A small image classifier, trained from scratch: widths [128, 224, 384].
Rows from block 5 of a small image classifier, named by matrix and row number. Rows with one number belong to one channel. Each number is 128 + 32 x the weight over its row's rms, rounded and kept within 0 to 255. All counts start at 0.
After each channel's rows are labels from the 100 images, of 14976, where the channel reaches its highest value: "lies over" is the class under the peak. Only what is clearly more common there than usual is listed. The data: rendered roads seen from a driver's seat, with toy cars, trees and houses. In brackets: how many of the 100.
# convs1: 3x3 conv (model.blocks.5.convs.1.weight, 56x56x3x3, each kernel summed), inputs 0-55
# convs2: expand pointwise conv (model.blocks.5.convs.2.weight, 224x56x1x1, transposed), outputs 0-111

convs1.46 [144 128 111  98 140 112  99 173 135  69  87 163 147 163 153 144 137 176 162 159 134 108  87  51 138  95  96 122 101 191 116 132 165  97 121 125  62 128  86 126 153  79 156 131 128  94 113 128 100 113  97 208 128  85 114 128]
convs2.46 [128 128 192 128 128 128 128 128 128 128 128 128 128 128 128 128 190 128 128 128 128 128 128 128 128 128 128 128 128 128 128 128 128 128  39 128 104 128 128 128 128  98 176 128 128  73  67 128 128  14 128 128 103 185 128 188 128 128 204 128 128 128 128 128 128 128 128 128 128 128 128 128 128  51 150 128 128 150 128 128 128 128 128  85  82 128 219 177 128 128 128 128 128 128 128  54 128 128 128 128 128 128 191 128 128 128 128 128  73 137 128 128]
lies over: road (89)

convs1.42 [ 92 119 118 107  72 120 168 105 131  70 208  82  95 149  82 106 123 130  85 143 102 106 114  90  86  93 137 122 103  71 116  99  81 106 109  96 210 128 100 108 122  85 132 124  93  91 144 100 128 101 146 137 132  80 120 144]
convs2.42 [128 128 128  81 128  90 165 128 188 182 164 193 128 128 128 128 128 128 128 128 128  89 128 128  94 203 164 128 128 128 128 128 128 128 128 128 128 202 128 128  88 117 128  99 128 202 128 128 172 128 128 128 128 211 128 128 128 128 128 128 128  97 128 128 128 128 128 128 128 128  90 128 128 185 128 178 189 128 214 128 128 128  90 174 198 128 128 128 208 209 128 128 195  72 169 128 128 128 128 128 222 128 128 128 128 128 128 128 224 163 128 128]
lies over: marking (40)

convs1.19 [ 84  93 142 117  86  92 128 137  27  76 128 163 144 119 113 143 128 149 137  69 128  76 105  89 182  83 108 131  98 139  91 121 159 141 112 146 148 129 109 128  59 128 145  89 109 138  72 106  90 125  91 181 114 128 128 150]
convs2.19 [200 128 128 128 128 128 128  96 128  12 128 128 128 128 128 128 128 128 128 192 128 128 128 128  31  81 200  78 128 128 128 128 128 128 196 167 128 128 128 128 128 128 128 128 128 128  70 128 128 128 189 128 128 128 128 128  87 128 237 128 128  53 128  47 128 128 128 128 128 128 128 215 128 128 128 128 128 128 190 128 128 128 239 128 128 128 128 128 128 128 128 128 128 128  69 191 128 128 128 195 128 128  44 128 128  96 128 128 128 128 128 128]
lies over: marking (51)

convs1.2 [199 141 163 151  98  90 149 114 145  89 123  88 120 149 104 139 169 112 177 117 105 121 115  97 137 124  93 110 141 152 171 226 173 116  59 140  93 137 119  81 102 125 119 171 120  77 158 111 101  98 123 140 115  91  99  91]
convs2.2 [161  89 128 128 128 128 128  81 128  83 128 128 128 128 176 128 128 186 128 128 128 128 182 195 128 128 128 128 128 128 128 128 128 128 128 128  86  50  85  95 128 151 144 128 100  68  83 128 128 128 177 128  62 128  79 128 128 128 128 128 128 128 128 128 128  60  99 128 128 128 128 128 128  66 181  30 128 128 128 128 128 199  83 128 128 128 128  79 128 128 128 128 128 128  66 128 198 128 128 213  68 128 128 159 128 128 128 128 128  88 128 128]
lies over: road (100)

convs1.34 [153 115 156 107  83 164 121 235 115  93 110 175 186 133 104 120  86 139 150 128 149 107  88 141 110 100 140  81 196 120 114 128 110 147 117 129  82 100  90  96  93 107 127  64 126 120  81 103 109 158 124 128 128 123  74 127]
convs2.34 [112 128 128 128  99 194 128 128 128 128  54 128 192 128 128 128 128 128 128  87  38 186 128 173 128 128 128  72  34 178 128 128 128 128 128  61  64 128 199 128 128 128 102 128 128 128 128 128 128 128 128 128 128 128 128 128 128 128 128 128 128  92 128 128 128  85 102 128 128 165 128 128 128 128 128 128 128  85 128 128  70 128 128 128  99 157 128 128 128 128 128 128  76 128  72  42 128 128  90 128 128 128 128 128 128 128  41  80 128 189 168 128]
lies over: marking (42)

convs1.39 [143 119 152  80  89  93 152 106 147 126  98 110 105 159 102  91  76  91 139  95 146 107  89  89 171 149 117 111 169 130 192  96 170 103 145 175 114 130 100 118 189 137 101 173 150 145 173  82  96 138  87  92  84  81 153 118]
convs2.39 [128 128 128 128 128 128 128 128 128 128 178 128 215 128 128 128 176 128 188   0 128 128 168 128 164  61 128 128 150 128 128 128 128 128 128 128 189 128 128 128 128 128 128 128 128 128 128 128  42 216 128 128  54 128 128 128  59 128 128 197 128 128  40 128  99 128 177  86 128 128 128 169 128 111  96 128 176 128 128 128  39 128 128 128 178 128  58  54 128  73 204 128 128 128 128 128 209 128 128 128 128 128 128 128 128 128 128  72 128 128 128 128]
lies over: road (88)